{"encoder_arch": "vit", "model": "masked spectrogram model", "dataset": "Morse code for random letters and digits, with fading, noise and interfering tones", "train_examples": 26041, "n_mels": 64, "hop_length": 160, "input": "log_mel", "win_length": 512, "method": "mae", "mask_ratio": 0.75, "loss": "mse", "encoder_norm": "layernorm", "encoder_norm_position": "pre", "encoder_activation": "gelu", "encoder_mlp_ratio": 3, "encoder_head_dim": 64, "encoder_fused_qkv": true, "encoder_bias": "all", "encoder_qk_norm": false, "encoder_layer_scale_init": 0.1, "encoder_parallel_block": false, "encoder_inner_norm": false, "encoder_drop_path": 0.05, "encoder_patch_size": [32, 4], "encoder_layers": 6, "encoder_width": 384, "encoder_positions": "rope", "decoder_width": 128, "norm_pix_loss": true, "decoder_layers": 3, "init": "lecun_normal", "residual_init": "zero_last", "optimizer": "muon", "muon_scale": "match_rms_adamw", "learning_rate": 0.0077, "momentum": 0.9, "nesterov": false, "orthogonalizer": "polar_express", "adamw_lr_other_params": 0.00074, "max_grad_norm": 1.0, "ema_decay": 0.999, "max_steps": 18500, "batch_size": 128, "epochs": 90.9, "lr_schedule": "cosine", "final_lr_fraction": 0, "warmup_steps": 370, "weight_decay": 0.0, "adamw_weight_decay_other_params": 0.01}
Rows from block 5 of the encoder of a small masked spectrogram model, named by matrix and row number. Rows with one number belong to one neuron. Each number is 128 + 24 x the weight over its row's rms, rounded and kept within 0 to 255. All counts start at 0. Numbers have three digits each.
Before each neuron's rows are labels from the 100 clips, of 14976, where the neuron reaches its highest value: "strongest on" is what is common among them. Only what is clearly more common there than usual is listed. The data: Morse code for random letters and digits, with fading, noise and interfering tones.
# fc1: MLP up (encoder.blocks.5.mlp.fc1.weight, 1152x384), inputs 128-255
# fc2: MLP down (encoder.blocks.5.mlp.fc2.weight, 384x1152, transposed), outputs 128-255

strongest on: speed: fast
fc1.193:159126119104131108108120152113113123080085067161108090119125128102139138118100127112163142121122111166137130141121110155109133139139113103099162126154130081106176138142144127127107146059087127097143139122136137106157154132144075123165114116095125143107138104161170115099126112123145128121122127110136153193138100157146108108099149120130104132126109203119142139121106140147122115121114
fc2.193:066132138153137099164134117124136138155137151163157158092117146134090130128095135112119096164152106098113141132134132132114120122154110105120154121185127156127126122109129132162150130160113100102122086095114118138142125115151195111143128111131126137090107137124138084123139139088136138132137112106147096140143118125126141110090127159158143136133096150113132120154139123080114123120137

strongest on: speed: medium; mains hum
fc1.661:114124124106108132145125136118103128143204153134123128141161154122104121132092123127200117123104172100139178135131120134114111120140115138168138098084142117129138145074126124115135153149127123123137109106152135156177117107105128161130132119119177125118126144134117124145132148161105123159166131139104131103160118112123125118198162130109136112056137169117125126160118102114102132144100
fc2.661:130133143190139069182130120126110163123055163115084129127136105145146134128092140141081132115131119095126104124124126124113141154128121118114116131131130106133123138151133129149090121106124149142166145165119117121071153112155045153132120067124087139141086141125131087125160156107096111110160155128117134137144140128144122120123114115121140139184149104179125147148184136120169126161098

strongest on: reverberation; muffled (low-pass); mains hum
fc1.441:146154115119095102150117115163130141137134115142139173124131113101119134131157156122145114133160148114103136108123128150102150100147145091118082157139106155153169150197167154117126142110151134113123115155154121100103113110180153150147200100122127118150093138100085141129072182145135114128096159117140123174113096154101097110095119131146141134121109118084149154136132139117151132128108
fc2.441:110121131114098141105168118131119117115149180085104194138107111108111195074174156118117118166127141120108087109131129161137124147116132098128130164116121117134125155149130135147097126113132128139114128137148150131151122124110170100135157079127127119129131100143124120112113149128143134153141116137103125115159095126154082143113125153125119111118134152106100126129129100093098160170130

strongest on: tone: middle
fc1.572:138129186146129145128134114189128124124109106101124108060095129120141128118109091150190118107109130102139169116119083065120128173117113128127135137112141158134136111142127113141112118140140111131175098134143094133133119092167105119148114189141125113111109131135134132107121147112129126100146130121218113131155147115147136141095139139109138109136079192153101134082164114135177104136130
fc2.572:129124134150123115115132151035125152143137209138168125184108142138140120129108120138136124141140162135141130138126117160127147082126097142133142090162137170131126134136122124113104131123118148121113142120108137148164119129128137095127129086122126134148166134142125112139141114116139138145172129113055109140103122122140109145135118109117139133078158113110120146106112110149101133123082

strongest on: tone: middle
fc1.549:137134115134131133138117053151142104153143128097144126145129102096116124132154093094170119121116162146132135122092145099095193132162107153118117155101150140107158111162166141105116076114113143132108116142128156106100160101165110121106104203137113158101082159126133125102192105158112126131144138160121104136139131139159151130115168171167143132143169143130132148109126156106142092088120
fc2.549:109175095146101167148119096141158121159107129125145131161126107162131109130141140115143135109115151106122101135107072149116139148119140129117125126092140130124149170127129128116151166116151127122144105149132125138173105108108131198103113176083148157115105150147131145080126135134128132127093076136114116144139146160123159171150151146121119135157103134141125090129099142113138136159104

strongest on: speed: slow
fc1.526:184105154122146087153138119129141098114145174121169116094092120112103107139086106132184153136136119135142157114152090156115155110161110134104115109100093141119178118120113124163159150074163132118074138140072093115191116114102079094123119121105123129134105153139115123117174134144172134191139149163155136109124125150112118137117109098066095118028106123135122123133091137117124115106124
fc2.526:139138170173147159188147115101141140180130157189096120096133130163166136138182118112148151156084166108128120133122116122113076151111099129132146099097131193139125129125114135133121146121162162125123119143117139092202139133105106080136099193163129121099138127111120160105057135101101134152119124116135115107179117146084122130176169133109114135150090127168119120064167149095160123119150

strongest on: tone: middle; pink noise
fc1.442:108132176187118115134099152150150116138120102174109114123140096181124120122163158125145136133089123100134119130104127131212137097108153145138085115098147099073130104104098173162122162141099118101104138124069149166110117117131119122087137118149105164110084125128123069159111135111110115111109152116134087132107142127137119134115147100115190120150127101174104112145123107148082112148108
fc2.442:087108102103123193133103159168140143121127160116183132144140145135109127127126106133066189151139121112108117097127139162112163186110142166145117125114136142134127129132116132126164179068112149107108155106112166125153145132123088082108147131094114142143177142124153101098075133153162099124105106132145076112126114166116145137126121126125126141177098159116117133096161186139132142118141

strongest on: speed: medium; clipping
fc1.401:144125168119138121137142114138116175054130121112141147082099108129141121135073131129223120109085122116148134126112122105136121137135113127131109141090154144120133099145121119163132103108131118132133132153132108132116130111145124130148144134145123127132166120140119146071120091118121129093192173126147144142163116115175105140124120095096144124126100203113104117122150135098120123108058
fc2.401:102131142108142126141129127142131149118123097108110131127125128141130125130089133104071108131120148124123140120134132102127126103118134127128132135118138137146137131109135125129142077131114136116132143147133125141141134133134169098133134141133134123105124125122126148133154118118126132124132114119121120121124141139144137140115120123144129138143125152122126118125183129111123134135097

strongest on: fading; white noise
fc1.307:128155083164141135127139138103113172111170141138145125113140133141196084159159115126129126126119134152192109094161124130122159125111111127136107154130108117139076147132141095138127135083154135156112137106141121131140119089090095144167155151091152127150125146129136099135125144113117100148123139127150123149138116127164137140138147133138135125133132109153126127164133122122137117100133
fc2.307:102157108139137130138124117163110145102170148149142154146144141127137147127183137138133127084151192097130171163115127119166077110118140095112110151185146132109102106144115125158092158118148127141109121096142118147133113131133171126100110152140123106131166148113149085146140145096126136143161071131168072107122170094150133116145134151126139130127123119123142101157155138124165113100152

strongest on: reverberation
fc1.213:130119073114119125136146134139154134099129125113093142141133155154063152135112166149081128147107173110114161131102148092117118125120093135141145134123127118147108116148146112136143139155139118116150131131113158086135143139152171116105148160112100111123168127118119142138110119125095132115101162120091123137092155145092099139148142121106179118111098118095117140160108105136088114142152
fc2.213:102121153155132127120134143129129103169127119151154152169142109098170129130144104118121105122162098140132138098138119130104154119184153123138083169139096099136143136116108117149110116148121144149122125130122125142111135104116101158122118093108138141104083130124136114113072141116137130158137126138150126114181136144166126103050107097134122131144116170169123127131108186132150130117072

strongest on: muffled (low-pass); pink noise
fc1.653:130126173123134134109132087140140176125090118176114131105118092142132159136118117141134118128172203126100126091115113112087116166147104145119152118129072160119168105119100118176129124109139114139155092095119134105152099121134126169128107144119095112121143127140143194140081168156174137136125177122141155107114148145115115149126113115120107157111112187120111140108106100102147151089157
fc2.653:136135119123169128183136084164136109087110123123138147041115095121139145125115131153078122093163146150120123143126090151125146156131147129127120124122146098119149096106110133151132067136136120119168122151142122136123152178107161156123142146158104126107127114131132096124156169165160105134136186107150136115068116158098089122126102076123141117132144140094111134105123128157157121158106

strongest on: speed: medium
fc1.28:088099199071113109124118137171159118085125105152141114146132147126130149152112104108093123154165146109141121110123111164164107138155094128105140139148154102144160111088098116128121155097126119108097122121101107151140128139139119158150127141111115140110087139191148128135142129119150136104117146107129140180150133136152134152131099132112125149104117111111130101153124123157121139125125
fc2.28:088069176168097170168124131095139132170141109110131128131124129127085119119116135112153132135128140090128141150133101105135152133136097108131083164126135127159164137145092128114108077159151130121111098112124130185124157113146124112094094182145111113093101108084126159112069126140159155130111158131125130111129106132129178154087112155138153134135130131092101155134173119123150118084094

strongest on: white noise
fc1.60:154127132104135113071138143099150138208132080129147091144150174160140141155147123098092098137147098120157119154103069118146113153090129089127143107132131110113171125130110140122161078104113176119077171155131133141102087133103130166156160118067100145148154149173130105138147121129160165127093130165140135078070127127109096103127177153142168157151149087135124121104153121130145141110152
fc2.60:114126105152142133102133129141144130070149130110124101121130104114114112123127101126195107136147131115137125137130111096088143097111142123124109151151135134112113124120119132130083151135141129130087097118135146122123118134106127114140136127139143143149124122154139123122122120128159118124113128129143140126159110113156122144104103110125130116071119147150120097131116103138149131143126

strongest on: white noise
fc1.75:100123097135124104104165092133133154184072114137119112134154146121126132109126120146139141116152168127103136103129134123117115146114102125120160136168097100131147153134120131144123152119127096093133141109164099120103102096131135112134140133117135186126105115152148163139123103115105134133108122128094122111143146114137155140150111121138147131142138168139123139112114108154120176119138
fc2.75:181134140145152122109127124130135098093057128111138147137122125123078149129120126139087105118099137136125117135138139129114165125071107112120063110142119155120139137134136120161109090123152148120139188126127122163101131160168170083126125156159068097121168130141161124149103136150141134151076148124194111139178146105128137139066138116119137176133146174143121110110177114116087134108124

strongest on: speed: medium
fc1.356:134102180132140106150133132152136161052139108100155136084104094130141112126058125131224121133093139125138132127107127095130136148138115134135132149080155150109129117133121121147143088122119129122129150158142105124147148107143131118142139142152126113132155137147121122079112084123136116091186152102156122149165115111166129131127099102096129115131112205117107109114164154097139132129069
fc2.356:118095116112095143132118132114122098130129144123119123144128128110140133128119132124068134106143127134131124121118130096140095095100123144135109120152126085106128095163121134118089132097152110145129134112107143117107118134125115123127128105128122111146162123129132102137129123148141170138115141154102126131150119086128121123134151120129126112129152130104132157113095120117124116125133

strongest on: speed: fast
fc1.721:126129160089150132131145128107114122100105131109107127089114116118181134114078119144173148138096141099113121133128100105121119095145113127128138147137140137128115123136116108172106043112119111131176137167135121091119173119128122098138152089129124134142142141153124140125149096100133117093125178117139129113139140140146139127108133106108183111146092184146084120096183147134139138149094
fc2.721:142094083169139104113143096169121119111162133131173127146133132125059135129163119146154130100119123151127135138131111137126170190131122132134111110125147122114140142095092128092123213128160118134099160133137143125150134119113134165130111171140154124127099132107109123112100148132123107140173120111156142128116113111128137142128163146133107155129131116140148133148120152141108135133119

strongest on: white noise; muffled (low-pass)
fc1.434:155090171133115122092131067139111146136067119151142112121119155127171119121108146114144154134133146115177184173141088141160177142159123109142125129147149161171104104117159134129125159103126113129110096147139135134121135121134118125140142111091128098081109157145108117109120135150143092112109145146114144095144123163093149145062088141143128145122139106152099116138072098145121104152088
fc2.434:121163122109143149136152070130161162124134169142136098123126100114141124114127153147147127127093097177140200150121220100154153180122127146081125157123114130097131158147118132108115092126128119116093131121137106113101138131153126129123124147146165119113145177155143101112120126130148138139138084135149085098135104169126127133133055173147152142135109169124134095122070122099105157118077

strongest on: tone: low; mains hum
fc1.21:148108115160132107107131115158139126127142129117143098118133074145124100138095083157150136106153124111163136136104115110147078057133127127126081124097091130163153109110138063115104138169113129100131140103111121112146120116105179140132121175130141144125116135115133147168150129155108101118183137143162165130132200140109132148133172143118142102111138122125136125115135162114120116142124
fc2.21:128097128067124146119105138126146163123101115143166126162123144128085112135201134122069145117106174139134138165124126121074166179120131123140174151157101160155126144123118126126145128098121152161125112134128129106117151110144064102120108163141119144145111121097122168121054131138107135155101136144108136091144150144143141116119102107160108112174103132194143118161134157109136132108162

strongest on: white noise
fc1.583:129151109135117102132100141122166116200150092120129139148127111151101136138118166140162134117149082105113102153151142138099154077108142102096117116176100137133153116167149135143050095166132126130110110126131142129159122127106124146131128144105105119124130114142143131121108120100117114153167112134109118144123135150115098125129117117234117144072117136160105139154122105122140120094127
fc2.583:150125123105161137120115112130127148094119141114118134146144136112150133129142114142014153087135159139123156126126132101150126175109142126131135145092128096119105138114125129117157130057166128104150153123123132106138114122108132144137107139167124108156146135121115125139118140151121114128073149146150130122124119115127139143124161107077135117163120141114137099115149130131101131125108

strongest on: clipping
fc1.397:169109115105150158131140143170146112156147101160166163122162149115129116104108123117135066119148116120092142105142111116127163160151123120114145114096085114122163111116118143152112090110156188103095122127171109127140119131134073139116107140094128109097134103110159145088140120161137135098124126111151118153128130164111062099116123121149135112162158139079095147126169139157153144135147
fc2.397:166120170126117150109138099172144141155137080121166131116131120120144131113142107151174096146122094135108130109140127154103164146139120101148099129180133148139119099150125141168116134107128092120146120124121136100171143126116114146147160113111162146124145121146133145109074117117138135156150124115133140135125132158123109133135119165203130106080133155109113114099112138152133110145126

strongest on: tone: low; white noise
fc1.326:156123133134126147102123120144126148120124142093141139150124126128113148128131146122161139124166155163144065121167168167105150114158113110183096106104088133108163146111128143149081136130134140140116166144158121141121168098133119141127129150106120130090091154142132153128133155154119145118074128144133150138085124133096098128135084120128120126121092107122141107155123173137115127117078
fc2.326:121155123104104164124116117166119128118130171156114133120090151155096116093147116145138163139158140139124131164114100138122116125130098120111102087134140146125140092127108122128097112100176131108106146096112097156117081111136161109109113160157126171117169132132129150146132158107147125143159117115127097102130133142109112137180104140137112117123148125139140095109105122159176110102104

strongest on: speed: slow; muffled (low-pass)
fc1.659:158108105118132141137132124072175134177153079121103118128126166155126140081093101073169110162095184192151153129158110096123095115114117130131099133116111132144116111142111114163130158131150146161138123156115169129076098138091133165117151142097102124120103141141116120074148141127119144154150108130106108213116133158125101133155142120124115140135164158156093135129077147091139127139169
fc2.659:155132160126136164123169100115139112124087117120107126133081129131152173129144136144149133109188163133131108164158117162131099118158130077086128131105130109100128149085112172158159158146132098118132136148123149132103134122147131160108163140118130169077108105136132105103129122164111151117153126121188132130090124139108092075112133086154176123164154114129159136108122110117094136080126

strongest on: fading; white noise; pink noise; reverberation
fc1.577:149131142131112128117123137115145082159137128107124140129150147070115160163205177094139113142161122126132154125143070091100107111128158158133157127128159097145092147117156114148123151099180113096098077136093132047174131092157137128143154157141110121099083111141144130121111189116109125152110141157153096075139128135157125157125086144142162170109142115148126137144127091137073144157114
fc2.577:122084164104136133145138164145135109125101073147151174094122124104100131125142099133062165176157128140129107159147110158150157135160109096129124087108130129168160173144162111137163086159122135126120183110113113203078140128131146096099103171132107099120107123141138099123060117147129132125112122143161134107127113140135130153115130111133115130141115160119137118166153087099122109118133

strongest on: clipping
fc1.488:170134171147144121118139123082116146104123116095121097107114109153155118131063121125138142108156149116085126114108107102102126124116145154111162170137119137111141167141132095146106132144159135101142131151173129121087134089142130112122131120149082102087193110140126105099155096141106129077121145102164152156120128122136110153074125122108139134124115183134130159103149133105147129175121
fc2.488:086126143077176089119113126182156135116154135138169103140130119149101143121163108125127098136068126080119132123132132173123150190144111097131128120137123159135141137130129131122123116130115139118138148110132133133170143128146144144116139144094105156156074119149129105116105101106142150158161118118149153119117110135121148116130114148145137147142140096152100160130101141120097112136074

strongest on: speed: slow
fc1.451:105144147106110130118131135172114118170134122119085174132110136103093148138149151123145125155152139128117103140118113154064164170159139114119173172131133161166108137056121129121101150159107166113082121126112110108082082152146131169125146145141132144124109146114151134114117174105084110117147138132187117135196149081168127125095143094128096155122133113124116135107152128143144131096092
fc2.451:124127100129135179149127128145121101078108118131161123123150125149159124130105110115137141067130193122128138128123132117166078069125105114120102102125104131132136115192128124108108098107125111120134117130129135135146134125145187090144114130132111058148147129127129131138180097137175140128124118108064125142101119169131156136214139144115126140150127111129148120167104090115094133109199

strongest on: speed: fast; the character "4"
fc1.5:126117125179144082145121136134121134123094107157078188124105148087096119150149129164125138120167138087088115104078118142069183155102146150116131101094126144117109122119093167161131147111125134110175112133143142126128120127180083130154124098111106131090092101110117101118132150139108094105118132135106132172138158103147098108146111100088134137159091124126138165128122161148113149142097
fc2.5:123145121140124107087119122123131114109165126119129137128140113126057123128162123110139158140141106137123134110117109116122070151132151118146100116122130097131112126150119135164138126140115162135103114133127122126132137144152109086122127140157119136156112125142131098102111116115178128130135135133154117184160099132137150117098108123110135143108130164122105143122164111167131132136144

strongest on: reverberation; white noise
fc1.327:124129126128126123116136100113122124129109098160131113090161145137090142133149129144119166116134167132124137134120140121088139167104137102140150104155146126171140131131162138136100144100120108117158135144091134136181103139176123129151108145128103097129142130146119102127159136133127137119078143104149127116124143127106094160150144141145133111132103130098173129190142109123109131127161
fc2.327:137147149118122129140127127141137118164113130144162140162113126109130131123112117108106095117178079149125123119135128126119164128158173127130087148114092094121150140132116135140147114148115137131153151119115142130081092114109135127148134123139118168126092125132148122120063134110121120134106153147138127124171132134144101140044128101145125111123152195182105093133089174112108129099083

strongest on: speed: medium
fc1.33:128146143140151116140170129166139118111121156096095066082148125128132129112182114096129129152116116106130129138126143116152172131156106144141112168103154122111151168111109134133158158110113090129095149169137112147148141114149142124141144125100145116117096078140099123165127169182137068135163143134125139157124136179126098124106153147143104167126140119064100096180142150155120118129159
fc2.33:072122131109097169140124109110123158095108157139086154123090112138082130126164108064117148121095138109141148137169146148139112131127121135144156108125130098140120144195154125134133157096100154138105106142134163150114153149125129137100123182127136103139148099127116142137069177127145146169124165129089156151089105106127136137151132152144160099115080124132138058116171099124170143132151

strongest on: tone: middle; clipping
fc1.30:141116152112141154109149155124161123107129186110113122091102090109166099096093125123137141152124142131121128094130135154139160156143149120154126130118174114109095120134132098131146140162103170122150114104154091182100139118105150120130132102130145134114122089111166113140123150138138139130136106104154122137131132137112102146121074118143117168156154123178110135094145121117147153102172
fc2.30:128152092127144148145112138150097133168110140107116129149115110112139154120119167147133100131131091079115153147125116101131135120166174160136141116119197113090104163152137131093081125134142110124130161162136105120144118117148161093083171147168142149133129142184139130151109121089158110110139097127127107131136104147148125160156157110155102155145130153118114095108137166085157124129096

strongest on: clipping; reverberation
fc1.523:140144118156089137210126123124142120105082145150188127113168135153129107131073103127125133147123168135113146084144142140099090197123116110112085117124123144148138115149118125160121155151149108154154111138104134122150112126144114140098147110066171119150128092139117139131169131131170150132085136094118091099129116163095102131073134116110120110110134096133139145130086153112115162140181
fc2.523:133108128112146137114125144126105118136129128119125161154127143132158134161164127126056134109166117167119169108144093122152160081123082099121128109168121138167143121141100125106161154094135167107153180087119129151098111126114159157168149084098117106122144116120134128105124099107124155122096126118139138115116081171116103134094149190118147110097105142095120120152108142132151120134100

strongest on: muffled (low-pass); pink noise; rumble
fc1.159:107094149127124158145168102114129162151135153114142129140072152144131184139183145143144123106134094122106139113119116169112138173123127101116136136108131153143155154109116100145183163115119081132078143125130093080098153113139122160110135169126143168176074137121111122135172106128157117149131132135106131080153117128117156095160133113158108093142142146089171131189135104091066119099156
fc2.159:120120133155106138071112146070095097183130135116097126135112148130113117108127096113159081116145134111121126124126122146112147113097161107133115110131087104125118118143107139126156146107129159125129131130143135084109116130115117118133112113132110115131138127101122109148153135101124153123130112122093126135130111121124150131112145146129128097093139107127125141116110169156114153146162

strongest on: speed: slow
fc1.565:138116170135149147118115130108121111095147180083131152071094119126144175119161087132191116067147181146153115124167115111139158141123133149150135112110107115104130128157146127144141183143127177144112129142126116146166106135137180126097125135135148132136141152123140140120106111118114172111114125113141094072142145159133114144091100064099124080105124106094110129115102117099135097099159
fc2.565:114139116155122144083117116103114104174083120143124136135148145159136125129152140152135110138111162111121135125129105082128130109115110141122097106092127116137140134112130125147122127118131120120102175155106121148186113145120127126119101173121139106096133129143132152121137109113116143121117129125123170099121161103146159120186110114128122126168096164136151147090094107163085143125110

strongest on: white noise; fading; muffled (low-pass)
fc1.626:110117157124135146109155178161152108078126154166183144119152169153141133103140110156168110153112081104132190127150115124082160131127176147156142151123118149135114079095084111130116138096140128116121126141140145090173121155143155126112150164141092126142137086082143100102131150113134102092168096126156119144120133153105108115114092135118137092126141113101099110128130147146138152135172
fc2.626:052126126103079112103119118090102154085102139080162171135145135109090149128127152136157132122137144159131079132146123120151091082136099107118130070057129101132121121160143111115086136138125121127135106154134158137117151142154141114165112129141110114141180118132117116173195126131127136138151119132140160146147162119137151151104111148136119151149123100129140114131156099103148130128109

strongest on: tone: low; clipping
fc1.302:168134127121144151094104117121134140142127179139083089084087126144143118148086160168160107116172136092181138137121094105079152100114113159111101188117140160123135156101109151139125113097137188097152109143128112119119148158119087156139134165108101163155137122132105082103129146106127136075107157138164110110146125135120118123144101132150097151123094189138115125105118129141131136141100
fc2.302:050157143137107150112141123110110128108103070143146096124142114119113117124176076131139147174086063149136132148137119145143069184115125108124138046088142108108133142111121128131120184143126090127161113124115125103139129143157148151125139140121143127101114149131137103139118119142150103158147124126109111134136132153100156103164132145109126151131120089145111142083133134114147121124207

strongest on: white noise
fc1.281:129122153157135113072164119151104145195134155119101138124130139134118145134142166109123176085176167142125131107116144179143116167139113133149132122135118139122136109103144132159177106092127148163100139140118103119136107114149149074134135108153123125174049121117142116143127114157160122110143121114122102084132116138146117124174131118123090126155100137145158082161167079124125148110146
fc2.281:117152114142126120139130091100130092141143145117126135159140131155090133132137081106069055099116199149130124126135157111170165117126120125132102099150139133127129129108119117122135137101145147141143171116127133103121136158139192171133162136103073092130184137095141112148187091110112104143093159141085130130087123153122157121121175109083141171114122116159117097103166130176117110100128

strongest on: mains hum
fc1.133:133127195115135111141153133195131123141139100097113101102139152079139144136158147100147094153195170112146173116154135089152126105174101099154148119140120113123123149117113143148108143151143156120101118144116122151143097111147134113125120107121108145165125123155120140099123150144129139148139183125124166158088149107110087137085163136104144157107118170087128084130115118110172136173077
fc2.133:179163095134112140145137119158084075155160150159099107127140143116155112128091167117111114085124112101128129158141144108151083095112137118122090165151155119110131128128129111089119092143172103139122090148131113182181129133147121143123161100147130114107130132143135159139161116144145140140146111117119152113168126086149146132123120158173141136130138128083139118131110161129149129053099

strongest on: tone: middle; clipping
fc1.629:111167191127130127127121114132143142125121127138109130077100125136157136128111122155216114119107151099143165135126121114106147130143123128124133129122144169120123109107125117175084085159112100118166132166128107103139130103174126147139135141144132123157144100126103126102100103108118120123114161134160115136135146109155086131099104092141134135104092179157110114127153137136139121109100
fc2.629:124141144148127119162130106158107126130106177145145128143138105123118142125109158127119111182152125125123154137132116132135099105148129131119158091109131125124134132149133135143166187130130134137121104118161118158136121138120137104109145136103133127112131120136124177133128145102110114151170116137168105142107138143107109104120155158102126122094115083110122134127118109091128129124175

strongest on: tone: low
fc1.220:161131170148136122059093126122146115117113152155169152116106170140094138141122133120161138140144140097143130091112143116139116182118129096114121156072124113133125172153127152147138130122126141133103144142134090135150120109119134106095123141136125146119152160113139096101127129158119124122138121173101135135140130087138098069104140155103138092104159152158142161147114114089148146143136
fc2.220:119130103090115123134106148112133152099130105121086106139127158143143165130153151111071155135115088137142139150147145137122116088106131109134135139164115096110142098137143121118140125097126135120127111114144159127099142133146112134119132081146149138118126118156129162136142116088156100086099068095158130167104102132133107131150135126135138132133097099132142129135121113118084132125114

strongest on: speed: medium
fc1.532:137129165132152099139135138128137153080131145126145145107070148123166128111071115133150102134129154085161143112126101119135117147125128114121107129059140177138114117144103088148148106096126147115136128129136123100122116143149132145142149159137116145121138113124118129092092141107117132087160160127139132138145135123149123133133138131111163134173089157102102115111150134113131100142071
fc2.532:145161144147126130125125122095132121133136095084112106101138102123121110125152134148163157119120093149131152121117131124154124124136117124111165149123133088124122119073106123161131117192116107132136117125130119134123144102135095133103109135101109128132116129113131123120151122087129097149114114137148121137158144169128137120112111106120129114082148164174121134156093149163092125109131

strongest on: muffled (low-pass); white noise
fc1.639:105130084126109118106122123090114114192092109122130108131109146190108120120170116193134105099110125157143167123135108162127129141126112097152108176144119093144116120155125139094134103121123139116148109144104155138113148105138083137134120121169118145128073139121133132137113146087145136117148127140143138076137147117120142111156183144130160122180140069128137135186102151148117124127154
fc2.639:143141109119117133141119123147128158146156116117133144116135151163105148154086121143131136149126096148134145116137161102128112072108106106126120042115137176130122131140154142124102109137127162125114156114112109123142157127156148131137092151115157122157145128134124142127104112165111131115147147148112134110121131127157113117162147097127090147108118143132099113134119146097116125135123

strongest on: tone: middle; rumble; reverberation
fc1.461:120122152090156124123130122130171079129147160120065117108130159096162134131090122121154113120110099098123120179082122137154125147126084133119110099158106128134136164117146131135151168149157139102108122117128128103120138106104102120090123157127099156128138172114138102131160137138144152162152120152111130069112140152137171130163159127152116105155137206146130131103125132075129123150138
fc2.461:130139104123112065117121141121132073089135044124139140145153163146117116124138080098092124131135107149121166120131132102116151083103137138130096147141133095139135126135096133125138109110128120094118177096132134150115104130129143138135126098143125128101135123158142097120127108094142142122130148120159121145127116129143133115069114148129128146139139135152133165142096151111096130125086

strongest on: tone: middle
fc1.194:108150157139154145099129137134107096147132104132116125128087119137154175131096115122118111139123128139153135128128147118138137107162131114151149115123138112125116111141131158123124122162160137139137127115106145165143088106130117147145119123136107093091107120164106115117135124141107141132167092136151108129129156136140100140124117141142147061126116128096159100144144128129097127077178
fc2.194:121115108136124163147122173131151176142131142096129150152134124144070118124105113111134122166138110141115143111110123107075122127071130124121078136129114114123170135106115114113171124132130151093136085126133117135116144128138130143121137113141103096101110133139125111112068122130186150162072138103116164137108120133121136104105123120129127146131097165141120166121126163128159138173134

strongest on: reverberation
fc1.247:127132156148136141092130138105111111133110142106133105108143088127162116100131170154105159143146127064141110131090124070098110106115141146099121110139146127150160128143143148094093169155123136127122144125106143125128150164132173137117137133093112129119121085104143100105143168128112092114107086142160120117105102090075119132183155124133141154148127163133135128070157128110130121115149
fc2.247:138152175090125143158130140127117091133130148129106086122112125159146152110150141134149106124128155134120117142141105118128130131118134169116112133114129135097131168155132142092072099117100150120147177167103141078108099152125162140116135148135128151128146128163114178135180130139160131130152169127158125111154108127109159196130115191118124126111154078120148130087149125098135124146099

strongest on: tone: low; speed: fast; white noise
fc1.474:158141132136137141100135152136147113109164067120139118175086131113111167092120128106105134144138117125106119161093144127102096116141156101127107143108174133114156112128137119127146140188146141118138111105133120077115155128121078120115137138113071131082145095135151165155119129119161147161177101107114143110134169106098111150109145106098115128166131118083102143096074133102140150164174
fc2.474:125109128103133128073093114114139114150142123118130155098122136100113138115127133114143147142091128129129119148133128128136142135154147147132129128090147147132129135143086120114106096094120165128124149102104151128146151144115134106117129141158148099111163129145129116117098130077140140133151129134162108104117089141104122121135104112104100114131128140140123143078098141122121113110112